Weights of a small model that answers yes/no questions on an image's attributes: fusion encoder norm layernorm, 2.3 epochs.
Rows from block 2 of the fusion encoder of a small model that answers yes/no questions on an image's attributes, named by matrix and row number. Rows with one number within an expert belong to one neuron, the router's apart. Each number is 500 + 25 x the weight over its row's rms, rounded and kept within 0 to 999. All counts start at 0. Numbers have three digits each.
Before each expert's rows are labels from the 100 texts, of 14976, where the router gives the expert most weight on average: "tokens" is the input token at the peak. Only what is clearly more common there than usual is listed. The data: streak pictures of flow and ridge fields. In brackets: how many of the 100, against the usual share in percent.
# router: slot weights (fusion_encoder.blocks.2.mlp.router.weight, 16x192), inputs 0-191
# up: expert up (fusion_encoder.blocks.2.mlp.up, 8x192x192), inputs 0-191
# down: expert down (fusion_encoder.blocks.2.mlp.down, 8x192x192, transposed), outputs 0-191

# expert 6
tokens: "source" (43 vs 6.1); "saddle" (28 vs 6.4); "spiral" (20 vs 6.6)
router.12:516515532533506507467509510496484543504490476499562514480527496516478458514493562519440478466481497529527545532512503468477511447511490536501513509480475480449512466534541514529517517490502482475527522478506517531489534489511487478473497555483512488499516486470539511528474518479499496503513501497469498518472487475466476496553475510513473542521482507489485480538492480518515474528470484506547487551543517559516485525529445510509474505508489521512501500528560511508530450500459497464536517483485477474505484496499508479521493518508524494492507524531542519502534527516527500473
router.13:515526513542504496476494514497486544511484474507561502471523509497476462505503551508447476470460500512516551534522506460488518438521497540505510497495487488448526477538543519528509516503531485463529518469516509524492509481508474497484489545473514495493498514469533507516473506488498510484512485498473497511474470478460477491528474501518473539517481497508472474526486462521509465528458480514552492537551503554514477517529455520516477505502475513511496506510567511500513444487452500457536502485484472491508486499481513466518480500506532485499529523535541520494522517524537496482
up.3:422537521522486464479491508482511457489491479546523514463482537516488544497483534512486494487494489507476502507504472487506473502500496519514507533478493484491472495491492483498519510553501519503490468520500522502509497508491511501517492489521488500481513443516518500506496454510509544477481500516486511487484499498533496483518463502539555439520520483447520522490528460510526530566514493506519455505506476524453519487524535530454498535483471527523455483522531475498487519483477452524543444462460529483510467468500492496500522486499490430533461512536481482470492483517521500521
down.3:468470454450521468489551503479521420514497481537495498476539497462521533523555525468526525500503483484489495473524486475521491522500509467540516479500496466533473539486485506501527514494520493483496462472504472511460496491514507469482526492500497504434489523483495520547515471549504502461525484533535504537485520514460502500558515498475497465505487472441508497535489498480559477511499471486513494486485494507460524516460528466515523481493500527505470545509471523480463501488488487499489510503479501492514518476486478519519504478492535489553500448468530481493457500498483484506

# expert 4
tokens: "waves" (71 vs 6.2); "parallel" (15 vs 6.1)
router.8:511501491514469506506484536520479530539504499485518480517520497492497462501519482524499514489470507498542481528483441495455491445519513521494457533520527467515528488529516519529499516489496500488536496507519501508512527486472467524490494442461520475511534504453516453514493531502514484522558461494495504508534491467461474458491487507484473555489513525519470545479552527487472470490499491485493514527561518498514492464466452502510465499533473526474540492477507513503522487536457495446489521511509499509517506531504474543476464538513496480491483557526509521508470521531524493475
router.9:526502494517446498499505529517497533532499494473505490515529500508479461506522493524499510505473510484541480517485436480469478472533511517505480529515522464518531504551520518518498533503487500474548514492520492503503530475477474525492491445477514482511526534454524449505506503505499502514552457483479502506512493463458496464476478502473463566494507530519473541477548539491489478497480500503495514522543529508520494471474460511509455478530476512468553505491499491506523486535440491447479497493499506522527515524510463544485453530530518477494483548504509528505498513531521485479
up.0:468500494504524503473490509491521493458486477509513515490485491512500501491518529491457503500520452491496513521510545473533478487502452484544474530482486505520496473511521444511545500482510507420480517479543495450528508498537491488470504513510514498478506482523524558509475466520506511451446477544499511506480504538483504503523532498507511512502477490523482450561479486523532516535494493504516468541505509517467496488485488506518526486460507536530459515529536475451480487428512484499480477482471503497488478490502498479524490489460514514505525431478484481518532459507456508502
down.0:503502483531488483494516477470514493506467519495510461507445491508466516554523484504479523495529490505482516480500536549486506483504483456477541482529441487470511493510504552458483468490526495520516455549526480503521497537530526487489518495516506491505497550532478509505499522540501492463475499514506483530505472499486485549486508495478533486528513517487467506490494513511485529468510548465479480490486559522493556503539497503497508518503516498508510481441527524485455475523442491474479483475481505533505489543504482525476514523499506501538512478472563435470482462485468518511

# expert 1
tokens: "high contrast" (100 vs 17.6)
router.2:529492544516486481492462478529504483495494540551485487511496490491480542530497475532525484503525488495478504498516504524538529513456470506463537525470498520527509532505501497495500535489471532552497505471461517502537521535512543531521488482504515574515508485504521520507530498487508534453473506462497503436512509482544543535472471510473545461538510466514493470497490473488529506518533494488518508467481464491472478475461515506500509556474502495535478474540476531501494507481512489532528474449516548516514484527502481501497543501479486493467507480528499464506551513519504512510
router.3:562510511551524534482465490521532528459524530539489483484524482516502534480512470523513476486486523488504497500459491515550549505451518515461476542511466512495512493523526493490471513499452517533511503463480539530518498492487510509487463502515502582529484528476478505474524517472503488492514510458513516467498506487534515497473490481443545459466511477518494508491492492524485497494544545469531522522467459455496461513475496513518473507493494475525515470520520520468517509482489504516512471487489531516529476485512486471525529501494484510440509498532481523515513536488554473519
up.3:559499499537541569487504514503514528446502535464486481503500491501513461462497482500531541490482524497547489519507501493524503453513524539543466535524495492552489482539495509499487502476490518523516529470512491537506491532505493495507490493470487501506495515501498475461469506459502470535535481524528499491470473511436496485517480479449515501467501498513491497454506495477513505509503537477505523534515502471508480518448491497512466480494466515462503485475474498499541487524474496492514459532504470490512508521477486516520489509493502516439498542515472563515454523500542457446
down.3:511479511501493516526476518510531446495497501556470510499503464520462531555557497470473481522523450544522500529476464511505481535476557524482475503503447438487446508498555513521505500523477518451492477506469512525487479519486512525514534505488446536506529511528521481503495454456525530507537503497486496500486480492487508487482484490519519475476501497485507520508521507482487485481503547472481491479532498480500521499528500532495498511514499523531520501518473503513462505485488478465484517556491560546473518474483525453479514501512511491489480491428507474520524509501476486501

# expert 3
tokens: "waves" (80 vs 6.2); "source" (17 vs 6.1)
router.6:483439522456483521512470541476515524502488484499524502462531493492540477505466489519547484517463500513474510532524483477521506503543476500520496522496507544511511489507440538496485489441554502571525533478535439505488526505520472549506492514499525520474522472497516479502486507492493470491531508501494530495493484482512484479501495506529514577531458524506465492484499472459515468493486485510487492533517560498545536503470468481494499472498506540492522484493482494487523469511482490442493485520499457514502494503475448521495482529496535531494532524497496520505468529501508518503
router.7:507448482468490486545496518511495483519489497476489482504513518485548464482486474519583487537500503487482481496483480522487499506525493511505502478509527530523514518468424513482488451477521480600512508494510454493463511491485496577527498507470508505490497497486496478501495501501494468502515513487530514452486503485495518510458496492481476548509482535525475527467498503462481508474472512478467516484499534461527525461462494471491497461519492495466534466470483494503520502524509507442492514498510475508498499518492421527476478529514522531491524521485474501512485521518512500532
up.3:523483544519465497489491473494528492489514519516484495522502504517482514501490502531480475488529535500469449471477481566499530537432461501490525501536464520504494481494486508447461512514505471517484500536486480515520513497485506478483468532506483487512487515502500466478524535471491479505474525450535520487521484468528532524459508446515512478537504455534494540477492461521488493469508527500514505486453497499505499521527525490490476521548481463505527462511484523486497531539527528505502510445485503497477484491499488519433509495549468486456482519547467456541523491500519489508
down.3:467497467496519534486515524429526520509483494512511497511503475496519549478535507457534496516513446529530531517494514459502470473501482483532482494498473530456488487505513487500552513467575475536504488485517471512454494467495466457491516500512513493486520521502504537541492488511502516516517510535514496529497476563469454499522493514498522531505486534465460500491528530507495518525504469496493486522512541497469560472481522486508497474458512481467460512502524519479494498480500454454515470501499481506481538483490514488523524518469510460536509479473522522490436511493460484509

# expert 7
tokens: "pair of whorls" (37 vs 6.1); "turbulent" (20 vs 6.3)
router.14:537437497475497500544498491517474495499524510494462463546496489486527451521487471499544517553521498490509479448502503556460503528496508499502515516510531525548515530476494539488497473502493485565509473516469502490464482499497496538519541499482494494494523494491527514469491529541519504532520515486503510473534484509458512536461501509480435522522509541494490509486514511501498561482486521467490513468481553472513521531451517494470489500498508495447506488470442523546515550521508504471498553484504478494519504522529497545496488498507505512482491500508476504488483526521522507537
router.15:536471499481462507531508509522478494509504473491445478556511488467553448523495479510507496541516513499509443462492464539455500517511511515498510494533515517558503530479484523504480476489494472538502467529465498507480496506472491549524510494491493472482509500490502484463493518510534486536535511479524502480522511484474511498464503494500445536514506543489492538457537502479478520470480498462495515455470527466530517518484542489496488505516479485473524514456440514529527538538503513462462539496496459495494517508506485550462469502522486510492484515506469518516463533528519494519
up.3:555479508497499461530497475510452458503487519537471471537473493475528507556555485483492525488540505489480512479489563536509513514475517469498535536486525508515496533495472508497514503514486511515531504509494500468547474518520504513535500487535527513532506560506515526447510489477483500473497535490542514486525499496486531547489494484519508493504530511545467451534533487501496506538490532512520498472471489479494491533473505474526503497481536512520490474499446469485505557462535518541464492533514498486519471492500520525489511519513525507447499485501476431518494476482517495515
down.3:502530524518493488510498475539482456518517523528463497546545474512450471506470461472495542466532470469482490473557517529523484532485542495514535504461545494536491529504508489520511509505433559540474536524468507496544483513534497529515551506509504510512520488546499518455529496503498496489502478527467473502511537497532536528465525509527480498519531472515479476471462493538505499490544503516473529471515472478475496506522523498504510518481513536488501525527496518463528493479510466497454500495518488493525500525505513522506479516492517467484514473448488498490561487511504509505

# expert 0
tokens: "high contrast" (100 vs 17.6)
router.0:539501525544482470500479484506495523514505545475497453495530488515451505502516499537532467472506510498489500479498459516497532482480503521482501521520477461453523523508525523481505535480440529507514515489477516502500491522475542503508491499491537535488528525449504484496539525502492509494511447459502505476564430481505471501461485484466483484516534477511473554474488501509463481483471500518506510511499498502516485488469509527480447465531506502484530443504507491492543513542499521515509529503459506519547481537483486498484535536524492472463506498510516474524554500503532464534
router.1:533488502546488476491484477494498535522496532496500467492528475508466506490511495525541485469498496490499490497489472514482542474464492510494505551517475474439521527517530527483505510496463509480501507479489502503496492510459520501506507494484536520488548496457513496488527521528517501500525439461486522482574417476502459503481499502444453483510549486502478545478496490497474471487476494510526501500495499524524493503455513513473430457521503495467524432492515501500521513515490514529511536498465510511541469534488491502498529514515513478465500512522518476521535503497544456512
up.0:502508502509521427487501506528488531500475505493518536488542500499534499456495539515489545484503500475523510546485494477502482458559521491506514529520502484456497460498550542496524491505488482507495496526530494467477468463517502540521516476518520509508481494478446503518485516516503485482504505518506501565461498496488478502520509528486486543511497496558451517512531517519507471516481461510490527507501508530541459524535466501513452460485511532477515529471541479488529468494504488475517526552479471520505464495487459504549479496455547524519487521508513479470522462492524476497
down.0:486520517509467474510454508566442479568476516519475476508557501516504499527464490537482506519526504490511451506556528500505512539524512470479524501498518501493493533494480493503438500462504494474486538486464521495515486493508504529536526471489519454490522481517529535484491486466487501498470470483517519477462503475479515525478505510505493516481459500495488474493520461519511539488485469477493499515472540504478491535466482482506527542520475518480513485518491513470510515545550478529498525472499468563482484503483543493448495549496459484484481494492459487529499517536502517507

# expert 5
tokens: "loop" (28 vs 6.3); "delta" (27 vs 6.3); "whorl" (19 vs 6.3)
router.10:498539522524520484463497466511482530481502468525536522510475518488490465514503498507429517486505508480524536520518543491498517465527501498487524512486476486502484482523545500513506506513507510443551484449501549518543523531516490466460519502524555480508517493506545520505466516502517524459485491504500472528482507483482484511534486501545478539518480504484440451551488471510520489525525506509515477499512486539510513544504484521518496502491480496493481547537532491494524468457473486461528495519469496496536462486498568489522512519500545483534517500530534515472526470513521511490
router.11:513500512530490489520524518536469528494505494525500518529542479510509436545489465533521491517489495512526504518523505489453488460521487499484527561493521507513504525561513562531497504484495516509490520507501535501568502497523506530526524482490526506509542506512525512498454513468510549512491505499464491510496517472441510513502469522498455570528512468556486471488523472478511481509490473491474484504551500508519514493441473508499482499506510528492512525494506531527533474492503480466485524537525490469556488565490521509489478494489510501488524509499519498503548519537516532505
up.0:559481499532533508497495509504466506486490561516526535478523488528463515531498513465505523506500476518488539493515536465487439484508500493520452506478486491478507507504506505481531514502494488515475497488495506481491498514527514550514504486515511519509480504524510533523488473499459515510498487557428516470480506556518518498508520489468510481496492464511500441543496505526520513533520497485522492484546481540474508531506468495487495507464537548473464465515561518533467485451504479517509495495515531477502510507529481470556484465466517478458480456495512492471531558506475498493
down.0:527502499496485478488526498516501503514496509502474464505513512501517517521502489516529482535510506500487464491471452529493504534495509511499480487547505523553476506505512511506467527499518481500513466461514502528492524535456478493490537479530501504496537508517486469466491533509521529563491507464510509497492506486500481504447490510505508518512506503466459590398503530479430523460496521492487510496464497438485502520489507524512501505521491476503503518492460531484491518577514500471500465471507477504487547530508467544449495509532481494515497537502485521534476503496484521492

# expert 2
tokens: "turbulent" (66 vs 6.3); "pair of whorls" (30 vs 6.1)
router.4:543532502515481502500532538489500538503496478483545513505500470500469441518504506505487508500473525523552498542509465517489501457526492523496481498522511469482502469497523496558481519482522482475550513520499514532502504479502479528507504504517511486499526521472469456531472510471530503523516485513479480526477507464436458482491467503502458566495503508521478545476532521500488477479493471533525502501559521506538517522498445544502469500525485536478549519498527509528540463538457515449489531512513506510513503509499482524475449502527507509485504546504533528498498498516519509475
router.5:523538511501483495504525546494476533511495474491515492499486473495472442485500501530476502498474517524531494517480465514454508450509503536499472512524490463497505479499534503541480531474533512485535496505491531530519519497474485527519518476503509498500527523469502452519509533497517517511524458481499486518513501474437470454478492471474443557504536493516479543473536521501457460476472485506477516512548495508526489480502468544498470513525465496487546503481515524522522483545466504438476534534519512533523511512510478523479448515533508487499490544512538530510490496532521520485
up.0:454528520515539507483464499474539514502494488510518531454508510493488511489505533501465475478483511505505555508500532479520514462528463508546502461473456490446483464479547465459507515475501502472493495489513522478526534505496486491483468530468533518514469496508491523521478526483503506478499486493480472515477481500507481473522513497520555479500495493481498500563480455516513517538496527517532474521502472528465493503498477528510538526475489481561453515525550466465458481470471498522550466503470526508521489470485515433532511497471512464506515489506514531511507456482502507483
down.0:520525531494488455492540456524495494481522464496483565556472541503470507548498487550508489476523519434502485512478500535505476504538482538549522491502488519498505483521470556505475473537457541497503488498495485480530502488506540489529478533497512505479468484510552451494470512500451537492490526493478529500543538470461529542496498520475530504501504514554507513511489502493485555497508526494501477471512465519511486502508531491489460457524491489490529495482518479503507494525478501480484490475507531496516460464518487519472517476502501492504471529514509440490490502466526514533